config = dict(
    horizontal_flip=True,
    rotation_deg=5,
    norm='batchnorm',
    widths=[160, 320, 640],
    projector_out=128,
    projector_hidden_layers=2,
    init='small_normal',
    beta1=0.85,
    eps=1e-06,
    steps=1800,
    lr_schedule='cosine',
)
Rows from block 14 of a small self-supervised image encoder, named by matrix and row number. Each number is 128 + 32 x the weight over its row's rms, rounded and kept within 0 to 255. All counts start at 0. Numbers have three digits each. After the name is the row's rms in percent of the matrix's.
After each channel's rows are labels from the 100 images, of 14976, where the channel reaches its highest value: "strongest on" is what is common among them; "colour at peak" is the nearest of a few named colours to the mean colour under the peak. Only what is clearly more common there than usual is listed. The data: fractals drawn by 1,000 iterated function systems, in grey. In brackets: how many of the 100.
# c30: last pointwise conv (model.blocks.14.c3.0.weight, 640x640x1x1), inputs 320-479

c30.551 090:198113212126129185120121074155159113124101127128092119152138110142121125190104079134125074215124167092118158110089167188079121129158109185166133082095088151095112082161165084145151107148128104151188158154144134156134099142172043063163124106190098092054084102167081102157139061182047063064106125059106099150106146116149139107066079134167120099164143115107099104134151094135156096115135125109130165204141113165127115119146103152143108127119205178092140169145149105159145076102101141
strongest on: two maps (56)
colour at peak: grey (83)

c30.305 093:066130055124115066130155139112143129148115128062106132065080098142145128134105139078142120118129039128084143119090111128136096158070093096107118155142124093170190147079139067089103103066187104090061106114173190114179112124119112091127132140113137137101176121068167104103150108115118153133106096099159122118126169065104100136159143138044139114148055157131116082094084072107081166121105077140104115163095127082152165140137137071097110111110107141129108129118103137106157170176148106
strongest on: dark on light (92)
colour at peak: black (80)

c30.411 090:117133158182086179185105192123126113145167100143076168100106099101105159103082091115133125112205131106129094078157130078145109130161133060075128148170153133100132154093087127091069115081115164122123110125140196091143147130139172132103104157172140129150126043153113146104096129106164149099116106143117118118133149112079093122119193128077117077092070169173141143179053140115120114073126085115078075132060116134160177084136109077146113166140124104119121117084114136094122126174140128
strongest on: two maps (89); sparse (89)
colour at peak: black (100)

c30.554 103:188133154120121139144134074118172133123086155160085122180164097110145099178084134191160086143111142169118175114131192199110120140151123156170141109104113143065141126130177123128182128186084081157192157120089112126143148124118096143126169126184046120104157182178123110162128119157142089104100199090093137148139158116130132043105133150199118136134148107156141115151163139132140117102167147152132170143166099152129091154097116190129102111136188096125127138199150082161143152100131161
strongest on: sparse (76); two maps (69)
colour at peak: grey (78)

c30.272 098:054135153132113111179125148135120133155113107110067106122147140128092162108169158090129102134127130123161076142121116090086131129096135138082045202102144081149172164152128162092093167124175174116124143112144144129196119079156211159154097168086157157139141108159103221128132112078110108127183102141148152175173108180132075180109162182095136087088072121071115123157083127110077112114164104116149078122115117113121125105103160124146172145152076131133075124136135119079103160169087113
strongest on: two maps (70); sparse (70)
colour at peak: black (92)

c30.453 091:127136176126114192176152138178125107132119157203095092111146112096092134135125124176117144124110128106167203098142186180167111130125115163185176147115140126113110086195140085179157102198155124166141181109093139127118167102128123090129181162181110168110116120182102028151163124184140121135066114169155111141143112119116142141132107184199138135156122110104140194153088110145159111158164232140137125173160138151118116144081084161127111091077150128133182153130138127151075081113064157
strongest on: two maps (70)
colour at peak: grey (60)

c30.46 086:172082166108178148111147097102157144102061128114127082162128054112114113091117117127166050189164149091147136107104155182106112114145118157178067142084128105109130066194154121115102088146116139162167153095147037153155151104115104107126106103148136104113109165104109100139133092117118125042092132117048108086130110089129189135080150148194130148145122104084142121102157148126161134179188127152108175101079140179114168088110194189114105105134201125106126153184148142158110113119068164
strongest on: two maps (67)
colour at peak: grey (63)

c30.524 104:157132159115137173127117104150145136143170163188109130165145153101120093124127140168120075116143143109121181095128188157151121141121105203136146123111131085116109164172182170164142142167104144149129136108129113116148155113126122121143187138143078138109137118192084113160171117154138082125119138113142152100122095159140129100135130150149151132106119103090129135133117174089152112141157198153195130120144179149134100124149112165094123148063207132104136203163157142196111122102062199
strongest on: two maps (61)
colour at peak: grey (55)

c30.625 091:155117172113182189132106143163127176107101153189164095139177151117093134159075136110095137145094127117177140102138139156128155090150099170142133044101069176141167061143155102177186076142079109096172110105113094108115153103095107059134142119099157068101119115172139119152125082179075176158097175096113097143103115133112117080085102159161184120151164083127128107125151105125142095121227142139117161141121155145119128111111166114120114157157177113149163116104170113174129097117091117
strongest on: sparse (74); two maps (67)
colour at peak: grey (67)

c30.462 118:130099136148114127158119057110114138175134075103186186129126114156161121127095141124161100150073122122143124124151082131205100115135085107143166153088123148113105144105123115115140107099180127105152094170152173143125095135072118056146101089111123080125175179075147067118124161134136115144117139123081194140114180096120154081171105100148166170118117102214120113101186128122146143097131103153104153087120110101115091157123150132137128171131104148121131146118134194100193179124177115
strongest on: dark on light (79); sparse (56)
colour at peak: grey (69)

c30.590 094:191110143081132158155123125159126160155114112153103122149104089149135137148116112094113101156135132139153132114130121128062135123132111130151183141138103153099153125076098092099131116146111086116129111148127106136182123098129069140189149150095121109104176173129114137184078133112112099083066122158128146153117120096122155125086099149103136126116158157093119156131110085083158133090247162129136143109135131149126137110118127164088098094120115154128154142132144108142079120120096102
strongest on: sparse (100); two maps (92)
colour at peak: grey (63)

c30.66 108:136075180115133141150135116157168154091108152178113124171141127138119113102160096195127106157086109094106159116090132138091151133139125188089139074104105170137088104158136098110116109132124109169120162139111130116080139062109102113132196087157073078119113151118102024181095089180127165156101141064149084185070101085158125114081088128137109099115148114105143132156088062115109129161189140129145072135076139188134097093127128106152115048103189104146190178134127083141103121053075159
strongest on: two maps (84)
colour at peak: grey (56)

c30.306 090:095061138161161098110144119099115143137129041160152099145112117105102112124120115153165096086137090097178119144099152181088097107109124120135096106148134122140146142148168099173115092138144097099140124136138099143183146132124107119183136133052150130150113132107068137146122089130107101140082189161083096088126128192152123143074131149142124092141152123130106146086141130091129147160151155120067147104120158129094146133092136175158112075124081080105115128100132127110119120189111107
strongest on: three maps (53)
colour at peak: grey (85)

c30.583 092:189120173133162134072092100105112136146174150124123173133148092131127132167142106173120083130141183116086087128095191154141081091108129094136118084131117139099115125159156099152163150146171115150171143123166103128151119181129126046169140106126092146178160135147107124174093114147121100141101105098140110197072105152164166115090062140187104146141130153142135151125186128120194060131171159109138112074140121132135092128152120165090073136133155169146153173173139183153200113131113111
strongest on: sparse (74); two maps (64)
colour at peak: grey (75)

c30.283 095:123094123172139164187172125148110120093094140145127092133151102160115160041110145136123119133153111119133098147101136101139201173160143116117130087176143141105110077060118103148057096074136146092094158134145110112079162109089084131142154142139145149151100064136103119163159035086096091117099121094161082168095055090071174105157086155121095135101092110113138108124100113152147138135192140070115106189110161114147123102112124068140091067138170182131162157151135109129071059145057123
strongest on: dark on light (91)
colour at peak: grey (79)

c30.614 120:097103181085060161152098075135136169137129149129090094153121087122121166130096096179104135135101146132148115111093174119114110119156123141121200102119107149112074151171166083152098137187139076183117198123109084105112178106116123080137173075160123086083089166185191100145121124141130139097118117092136102170087152112172151087127109064165126125144117103117144097148126109126148049101125093128169141148128091163100096198139103144148091104186175136106113116119147078162128099130119156
strongest on: three maps (54)
colour at peak: grey (93)

c30.201 115:117080125167138094080133096102158147124109109220074072135182082140135112131103129141091094090097139134158141108108106152122064091104138109128117111081133172194115103123108078110091101094110205101134116106133068151202081105107120118161091121095121055139125126106114120194118093156108113121096085123106153118154121130143098129081132181099131132134100126114123129086116065137109133111198149129113125106104173142126112079096144105083129081102123185142114120084145112130121087113119064
strongest on: dark on light (62)
colour at peak: white (57)

c30.638 087:177079162063061094155145085113075125138164167183068111115147118091128070187107094062097112071106156141107169094122161174126139118139113134148110154127115170145113130122136127115121167143125107146110119127106027123164151111144138144158145129130165127160104168114073085209092077145107119132089111126131041171101067099131086135116101147145128099151113111105140135100195075157172148168154165152130145083159159112121140143123166138121139068073143164119174141061122120156090071124076111
strongest on: three maps (54)
colour at peak: grey (93)

c30.337 096:160098138137205132127127156129125157159164103180095128147129147136122155130122111163106128170121132116137117124103158107128156176119156160160149128138049109107144116141147222142077113181102124133144166113139108105128143120125093190092195107146093137169134134124088076185142085171149144111087138111111152140096129113164125117077117126161147153141124116071130139150175109098110096140158167156145144103128113142114088135095139146087083112135163110123164138134156111183098106063103116
strongest on: dark on light (69); sparse (59)
colour at peak: grey (59)

c30.170 091:153108176122136196171106082139117158155081157147132113132154117126121155150081141142141070196072173133139143132098196133107108111117122169107161059115147139124122118181172059171120069130136079113180130118106118137096138123141081081138178106162103082128106098108135140179165121184109081093098167116103056134116135111140141044104098139152132161142146078087101136179126073123154119138121111147128161110135088132141076118116137148147087091186155090118130173165130111208134079082119173
strongest on: sparse (100); two maps (96)
colour at peak: grey (51)

c30.626 105:154095122147158106096154176095109076135111124156099102161087109097111152130148068139172085135218123117185120140095128131124158066108160154083140184153131127160140140139140138126096096106071146116122139104156064145133117104178112188074113215093140144134069104154068197160126101127125089162141116177119166105111127195145082145089173182137150097137128187099124048166164126081124155088099126133166122149134100127082176081121148128140124117123117158093087094112099130118085158147082141
strongest on: sparse (91); two maps (90)
colour at peak: black (99)

c30.628 099:118132147069157143124138175162145098148168124056111103142144171138105050142120114164071194127094134100097135120094142129147134155134119122155119110152172089105126127166107135148116115136127106183166167137148083132044167079171096122118111107094130183114111152126131099102103068133169113149087144138128099141092139109155159135176103126186125081132136132099146086119132121141147169162123123131134100139117151119128087126125105156124119127092132106131122124124130143146137077142097108
strongest on: three maps (57); dense (30)
colour at peak: grey (92)

c30.311 109:155159148107060120172142056168102172134151147147105136130148166126154172175137141176117117169142161162183079123139181101163132144171104164126222113146104166086148133149112111082104128177130103140156165153114096112111169131108101137108134078165160077129093102180130079172067174118107139140169103065113133158122117089153168089136138122144134152144094132155109126128162150119147163118117139112137181132076069182136094136154087158165109128195196202140160081175112150139132122145138161
strongest on: sparse (99); two maps (82)
colour at peak: grey (68)

c30.523 107:136126103093108076087149158137138113129108128066122116116126195146125066168106111069158217120163110160178136230101121130121139164136111109118116106118202100195139183118097145113155177077107139116083098162185116107100144123113140180125093153117168168151117134091145171067173109115055156193151125208182126156133118221099113150166159207117112081161130108108087126094131133119157132135106096122121105121126119090150135129136120108137204128080104059130131072147150123167088122233115107
strongest on: dark on light (78); dense (25)
colour at peak: black (87)

c30.518 094:124135158141124171104105105148107103108138144138093124128158059154122072157101092166142086111111112129139132118094203173112205106134118170124096136149167075092111102149107162125117150169128104158127223148113083146185125043143092107108137139141068089094108162159081078156156125146084141068135148117061123169110099134117113102062113146166100130117128100137125133178174073116164093149196154125155151109143092131141148105126140130097107113084200137131154150114168149182107065097098138
strongest on: two maps (62)
colour at peak: grey (64)

c30.322 089:163100149176126141143139139132111104138125142078116084127130119123122143169078071148111118089155169113120082112082152122124097118116139125106100104132122153129157063145119116112111109160096093102103135134102043082152156093131048118118159125072076149163075157129066103174109114098133104116135097112116102174133106148181085143141110146119112088133104115128203080101132062146132088148199186173124149134093113148139164115136104182155135101091162163089154141151105064154092129127126124
strongest on: three maps (55)
colour at peak: grey (94)

c30.536 098:135122146128165129119150088121102125147132142167127156140151165147169201174091117104134123180161131127131146145101148123134120135164083143133121103100099162130115137147155094116118163151154141143154161223112171165154116147130112108143172080146126101159105108148147129139128133186120136124091131106112186114178131098149162146110139142118140158123181132154175129140170094112129120093143129115098148126141115185127105143117158163154151129152141108157184118170159124131149151171148145
strongest on: sparse (100); two maps (90)
colour at peak: grey (52)